Rows from block 4 of a small spectrogram enhancement model, named by matrix and row number. Rows with one number belong to one channel. Each number is 50 + 12 x the weight over its row's rms, rounded and kept within 0 to 99. All counts start at 0.
Before each channel's rows are labels from the 100 clips, of 14976, where the channel reaches its highest value: "band" is the frequency band that holds the peak; "lies over" is the class under the peak. Only what is clearly more common there than usual is listed. The data: single English nouns, adjectives and verbs, spoken by a formant synthesiser in many voices. In brackets: how many of the 100.
# convs0: first 3x3 conv (model.mid.0.convs.0.weight, 256x256x3x3, each kernel summed), inputs 0-63
# convs1: second 3x3 conv (model.mid.0.convs.1.weight, 256x256x3x3, transposed, each kernel summed), outputs 0-63

band: 500 to 1000 Hz (74)
lies over: /ɹ/ (25)
convs0.93:51 58 68 48 56 38 58 44 34 40 50 36 50 34 60 40 47 42 54 50 47 40 38 27 61 47 32 64 48 58 44 50 46 31 39 40 45 50 34 43 62 52 61 56 58 35 62 31 73 63 51 52 43 37 73 48 30 31 69 35 47 53 83 49
convs1.93:67 46 52 52 65 65 58 37 69 45 61 53 42 57 56 57 54 67 63 49 50 38 51 45 56 55 49 33 55 63 40 66 56 60 61 81 61 54 42 50 53 62 51 53 34 77 29 64 40 45 63 47 52 66 50 50 39 30 33 61 40 46 56 49

band: 4000 to 8000 Hz (74)
lies over: /f/ (30)
convs0.163:27 52 66 60 70 70 51 49 49 69 64 58 52 44 64 63 54 50 45 52 56 58 62 52 56 51 45 43 51 41 54 52 64 43 86 57 76 62 58 47 63 68 52 46 36 35 37 66 53 48 34 46 55 54 55 51 42 29 49 70 46 45 37 54
convs1.163:41 46 44 42 35 38 41 65 64 53 51 37 62 63 56 48 50 35 56 45 58 78 58 50 19 33 52 58 68 62 60 63 33 49 66 74 40 55 57 56 68 38 61 51 37 48 49 54 37 36 69 43 64 38 46 50 76 18 62 67 47 60 50 45

band: 1000 to 2000 Hz (50)
lies over: /ɔ/ (31)
convs0.117:48 47 49 76 61 40 19 63 41 43 37 32 42 51 32 40 54 43 48 43 42 52 66 48 41 40 56 46 40 48 43 60 49 44 43 41 29 40 55 52 64 60 56 50 55 39 62 78 52 58 41 62 55 69 43 27 49 36 39 57 44 51 43 43
convs1.117:69 56 65 40 63 64 49 30 45 69 59 42 52 35 48 59 43 38 55 57 67 43 46 66 71 36 52 38 39 39 40 59 74 55 49 53 55 77 39 43 68 43 51 59 59 43 68 46 50 57 46 37 54 56 62 59 67 59 46 61 66 53 52 43

band: 2000 to 4000 Hz (64)
lies over: /k/ (50)
convs0.89:61 38 51 54 46 58 56 50 55 26 61 49 59 35 57 49 34 49 46 36 36 50 45 53 53 54 69 35 46 42 55 34 37 35 60 63 58 50 43 60 45 40 43 35 38 65 42 56 48 43 70 54 48 45 48 49 54 54 62 43 59 72 45 50
convs1.89:51 64 73 76 43 54 65 44 38 51 39 41 44 37 40 48 45 78 51 71 46 49 47 37 39 61 47 54 60 45 78 45 39 55 43 46 83 59 55 69 50 52 34 45 48 38 57 40 56 53 51 52 54 62 52 29 38 37 32 65 66 60 59 65

band: 2000 to 4000 Hz (51); 1000 to 2000 Hz (43)
lies over: /ɔ/ (30)
convs0.81:55 48 63 56 57 47 47 65 44 52 60 73 71 33 51 38 47 50 69 41 56 55 52 48 57 49 41 70 34 50 64 29 45 45 53 57 51 36 52 40 49 55 53 42 55 46 68 69 67 87 56 52 41 50 48 43 53 54 41 58 25 38 36 56
convs1.81:24 47 43 51 52 68 45 26 38 39 33 57 42 33 48 72 43 40 61 56 51 53 51 56 47 42 50 49 46 57 46 45 52 57 39 51 28 63 42 45 55 41 39 52 68 57 52 37 58 40 49 38 48 51 46 41 29 43 60 39 54 53 40 66

band: 2000 to 4000 Hz (72)
lies over: /ɔ/ (31)
convs0.94:46 71 36 51 53 75 49 49 65 49 48 68 48 50 61 51 49 55 56 63 46 33 38 34 58 41 48 48 70 52 57 47 56 52 48 44 61 32 68 73 37 38 58 45 75 46 67 64 55 78 64 37 45 37 45 67 50 51 56 65 38 72 67 44
convs1.94:50 33 52 39 62 45 31 39 40 55 37 57 51 24 46 64 31 42 67 55 45 39 48 54 30 46 54 46 53 48 62 40 39 48 48 33 40 48 42 61 46 44 50 56 74 28 62 24 35 50 58 45 48 34 59 44 62 51 40 53 56 39 38 49

band: 2000 to 4000 Hz (89)
lies over: /ɔ/ (38); /oʊ/ (28)
convs0.147:31 65 62 42 70 50 56 56 38 24 24 48 31 50 69 48 57 54 51 50 63 60 51 46 29 56 52 63 39 48 48 47 53 50 54 15 64 49 55 57 71 56 64 35 33 60 29 62 61 58 29 54 59 53 48 35 33 49 65 52 42 83 39 42
convs1.147:49 49 49 34 50 57 38 39 56 59 39 45 76 32 45 69 31 47 55 58 62 50 48 58 51 60 48 44 54 37 54 65 53 55 46 76 27 45 22 57 41 46 42 39 70 35 51 44 41 72 58 41 36 44 53 46 66 45 25 87 45 39 63 62

band: 500 to 1000 Hz (96)
lies over: /oʊ/ (41)
convs0.189:65 40 50 48 50 66 44 49 53 26 62 26 61 63 60 63 54 58 46 64 61 67 63 48 59 62 58 50 51 52 09 53 48 48 25 52 58 32 31 45 35 51 45 33 13 59 51 44 48 39 46 44 53 55 46 73 42 55 33 56 51 59 42 36
convs1.189:32 54 47 64 60 61 66 67 38 63 42 63 42 35 42 69 40 62 47 42 53 57 47 37 48 31 39 38 39 41 66 59 51 60 41 37 53 49 64 61 35 52 60 51 54 38 46 48 51 48 60 58 51 54 64 40 49 47 84 36 53 24 35 40

band: 1000 to 2000 Hz (83)
lies over: /ɹ/ (26)
convs0.76:88 49 36 73 32 56 62 40 44 39 74 60 42 30 60 41 25 63 45 58 39 43 30 57 57 43 51 47 42 37 70 48 45 47 42 56 28 52 50 58 48 51 60 47 51 47 42 60 45 61 61 54 44 40 68 32 56 59 53 39 38 44 44 63
convs1.76:35 38 63 57 69 45 45 60 54 45 40 50 52 52 54 37 56 57 64 25 53 60 65 62 61 36 66 36 55 64 37 40 53 34 35 45 54 54 38 63 67 57 20 67 54 58 45 40 45 39 41 50 41 62 36 49 38 45 45 55 68 42 59 50

band: 2000 to 4000 Hz (60)
lies over: /t/ (25)
convs0.71:32 34 37 51 37 48 58 43 33 58 42 61 46 61 49 47 51 44 35 45 37 48 59 69 64 67 51 30 55 58 51 65 46 65 48 56 43 41 71 49 42 47 31 38 35 54 51 45 63 60 50 62 39 46 31 36 68 47 23 44 40 33 30 41
convs1.71:45 55 39 54 31 32 43 57 57 46 23 51 41 39 53 40 64 29 47 37 43 56 52 41 32 35 56 41 52 46 44 44 50 31 70 45 44 69 52 53 44 65 59 50 35 41 66 59 65 30 46 52 35 48 42 31 57 42 59 37 44 51 36 42

band: 250 to 500 Hz (92)
lies over: /u/ (25)
convs0.59:74 50 54 39 48 24 52 48 37 63 66 44 50 31 36 33 50 45 49 59 43 49 40 21 31 33 57 61 50 22 49 36 49 53 65 57 57 42 20 51 59 64 34 43 50 38 61 68 58 55 35 62 42 42 65 30 50 30 51 14 51 42 48 49
convs1.59:51 27 61 69 58 59 47 47 55 62 36 44 30 77 62 64 50 57 32 47 59 39 65 61 36 33 49 68 61 59 48 36 34 45 60 49 62 59 72 43 52 40 68 46 59 73 21 28 55 35 63 47 38 53 54 44 54 47 72 72 40 51 45 48

band: 500 to 1000 Hz (82)
lies over: /i/ (36)
convs0.27:46 50 42 42 65 54 86 46 46 64 50 55 27 43 78 57 68 24 61 54 43 62 52 46 44 41 55 50 31 55 66 41 31 47 41 60 51 63 41 49 39 43 24 54 45 54 46 52 88 52 49 62 45 43 71 74 34 64 53 39 55 50 55 39
convs1.27:43 71 30 55 56 30 29 38 49 43 29 49 53 83 52 54 38 54 73 44 61 45 32 70 52 44 54 52 43 53 42 49 53 34 73 37 39 56 65 53 32 37 42 50 31 51 53 47 39 54 64 35 54 38 39 39 54 58 52 53 42 57 41 53

band: 4000 to 8000 Hz (71)
lies over: /s/ (79)
convs0.139:47 49 37 52 24 60 36 70 46 42 39 55 34 50 48 39 49 64 57 64 42 60 61 48 49 46 43 26 40 38 34 33 55 31 62 51 34 59 68 47 53 54 59 31 74 37 17 51 45 57 59 37 47 54 34 35 47 57 46 52 21 70 56 53
convs1.139:40 52 50 37 39 54 69 37 61 53 46 43 64 60 58 48 41 45 54 67 38 53 48 60 53 50 54 20 45 53 27 61 30 43 64 43 51 62 54 38 35 51 40 62 27 57 61 55 63 63 43 47 70 45 49 52 47 54 54 33 70 34 59 57

band: 2000 to 4000 Hz (51)
lies over: /t/ (31)
convs0.67:50 48 64 46 50 46 43 28 28 56 55 51 47 43 46 44 40 37 75 53 59 69 53 45 59 29 65 54 44 35 58 48 56 49 45 47 43 68 42 54 44 43 35 33 86 36 65 46 53 53 41 40 35 43 58 62 61 51 52 62 43 35 42 65
convs1.67:22 48 34 53 30 51 75 60 86 39 71 44 57 22 52 42 68 54 36 56 36 47 50 40 54 60 56 68 51 48 46 62 53 60 54 22 53 46 35 59 41 68 49 60 37 73 54 76 58 59 49 84 53 64 47 43 61 35 49 48 65 64 52 83

band: 250 to 500 Hz (100)
lies over: /ɔ/ (28)
convs0.51:31 54 57 38 57 50 55 42 50 66 45 51 62 32 53 50 56 37 46 49 40 30 37 47 93 33 43 47 36 54 51 51 64 56 49 72 27 34 30 21 44 27 67 33 24 55 56 70 34 48 49 46 47 45 66 58 37 55 59 59 62 57 50 53
convs1.51:51 84 64 22 61 46 33 43 51 48 36 40 70 42 50 46 65 59 34 25 43 47 50 60 46 44 36 41 66 43 51 37 47 59 52 41 33 70 51 65 51 52 49 55 69 37 45 26 52 41 43 63 46 59 62 49 44 57 36 44 29 66 55 41

band: 500 to 1000 Hz (93)
lies over: /ɑ/ (25)
convs0.60:65 61 44 41 50 32 40 58 63 59 26 51 47 58 51 38 54 42 76 50 37 44 53 63 38 45 61 44 38 38 33 39 52 51 49 58 38 53 62 50 57 48 58 58 32 47 35 50 58 77 58 48 48 57 18 46 59 49 44 50 43 88 18 47
convs1.60:40 48 60 54 41 48 52 30 46 38 65 42 34 47 66 59 31 58 58 50 64 54 34 39 53 52 43 41 47 63 43 65 51 30 47 63 49 50 44 41 31 69 52 47 39 64 40 80 55 36 62 61 47 38 57 56 55 51 64 30 56 42 63 55

band: 4000 to 8000 Hz (100)
lies over: /s/ (45)
convs0.4:32 05 34 65 67 58 33 49 70 76 36 58 54 55 63 73 37 65 55 79 51 48 31 52 39 51 42 50 36 59 33 43 81 34 39 44 49 46 64 73 60 42 58 47 35 57 66 35 55 57 51 51 40 24 52 59 36 73 41 68 36 47 57 48
convs1.4:57 70 51 59 00 50 63 52 39 45 70 46 50 32 61 68 38 36 67 31 56 29 61 37 62 64 53 40 61 51 54 36 51 52 43 53 53 49 36 57 40 35 54 54 54 57 71 44 66 38 55 49 77 36 56 35 41 55 60 45 56 44 47 34

band: 2000 to 4000 Hz (99)
lies over: /t/ (73)
convs0.154:35 53 51 34 50 45 35 54 43 52 39 54 64 50 56 46 76 53 44 42 36 17 69 46 55 45 66 50 44 54 75 62 44 52 49 52 47 59 29 41 47 51 53 29 53 41 30 44 39 21 59 50 42 40 39 48 50 44 50 65 39 36 37 76
convs1.154:47 55 49 31 51 60 27 44 57 46 67 33 50 44 23 33 65 48 40 46 52 65 50 52 47 54 61 29 47 45 68 57 35 29 57 57 52 54 74 69 52 55 65 62 42 44 35 43 57 52 41 54 63 54 62 59 48 40 40 46 43 67 31 46

band: 1000 to 2000 Hz (55)
lies over: /ɹ/ (32)
convs0.77:60 31 46 54 47 36 67 48 45 56 36 43 47 61 62 47 69 49 32 51 44 64 47 41 49 53 65 44 38 60 39 55 39 27 63 52 53 21 25 39 35 48 43 45 24 53 85 36 73 66 58 54 45 62 49 44 45 54 50 63 42 38 54 47
convs1.77:29 74 48 36 32 55 46 38 61 41 54 61 61 46 60 38 44 30 52 48 44 30 50 50 52 58 37 50 42 51 64 50 50 62 46 47 42 40 41 49 46 60 23 38 54 55 62 53 52 52 53 44 53 48 60 58 51 63 57 69 66 74 55 58

band: 250 to 500 Hz (52); 0 to 250 Hz (46)
lies over: /i/ (32)
convs0.133:35 55 53 45 52 40 41 26 46 49 60 39 30 29 39 31 76 53 33 56 55 30 36 10 44 48 38 41 68 48 41 47 55 25 47 57 46 51 38 35 32 41 35 39 41 53 57 59 61 50 47 45 37 53 31 51 41 44 22 42 60 51 52 30
convs1.133:43 41 22 46 56 49 41 67 60 65 40 54 56 82 54 55 25 51 44 64 40 51 63 58 53 33 55 54 36 51 63 56 62 50 68 52 55 65 78 51 58 55 43 56 81 55 51 48 37 54 74 50 52 58 41 17 44 28 43 58 46 49 47 57

band: 1000 to 2000 Hz (89)
lies over: /ɝ/ (41); /ə/ (31)
convs0.80:65 55 82 33 60 26 59 37 52 56 39 69 53 52 45 56 58 33 53 51 57 63 62 58 50 53 60 71 34 54 38 43 38 50 47 50 62 61 35 49 54 50 39 55 56 37 44 46 48 25 56 41 58 59 87 78 48 67 40 53 55 37 56 57
convs1.80:54 53 41 69 57 58 31 46 54 43 48 48 52 59 43 54 62 61 47 49 40 56 56 48 48 33 69 60 44 50 59 55 45 36 57 49 25 40 51 37 57 47 56 45 45 48 39 55 55 37 59 64 56 41 61 36 53 57 77 46 42 34 53 69

band: 4000 to 8000 Hz (94)
lies over: /s/ (43); /t/ (39)
convs0.58:35 62 39 65 64 63 41 45 56 44 45 58 59 68 37 44 64 52 39 49 52 63 44 53 36 53 47 40 49 53 55 65 47 44 77 45 62 62 53 53 54 55 59 41 66 59 50 71 58 55 40 38 50 58 50 49 52 76 58 55 56 36 33 79
convs1.58:57 55 47 53 17 46 63 53 45 69 51 28 62 40 51 65 35 50 55 48 47 40 50 29 59 51 74 71 62 53 61 55 49 50 48 67 34 50 37 40 45 39 50 81 17 47 57 42 74 53 59 48 48 48 63 52 61 28 55 52 36 57 53 08

band: 500 to 1000 Hz (97)
lies over: /ɑ/ (25)
convs0.34:78 27 72 54 56 28 52 53 49 46 57 43 65 51 46 55 50 36 66 51 56 57 59 51 64 40 60 38 50 50 46 71 47 56 58 45 46 50 24 55 48 32 55 51 37 69 47 60 33 49 63 68 54 46 60 33 45 14 61 68 47 45 27 42
convs1.34:35 54 36 43 52 41 30 52 64 53 27 32 47 44 53 56 54 64 28 55 46 39 49 43 26 35 71 53 64 57 60 31 63 46 61 67 44 52 72 41 33 53 49 64 60 41 37 39 37 53 54 35 57 55 45 30 39 67 41 67 38 57 65 50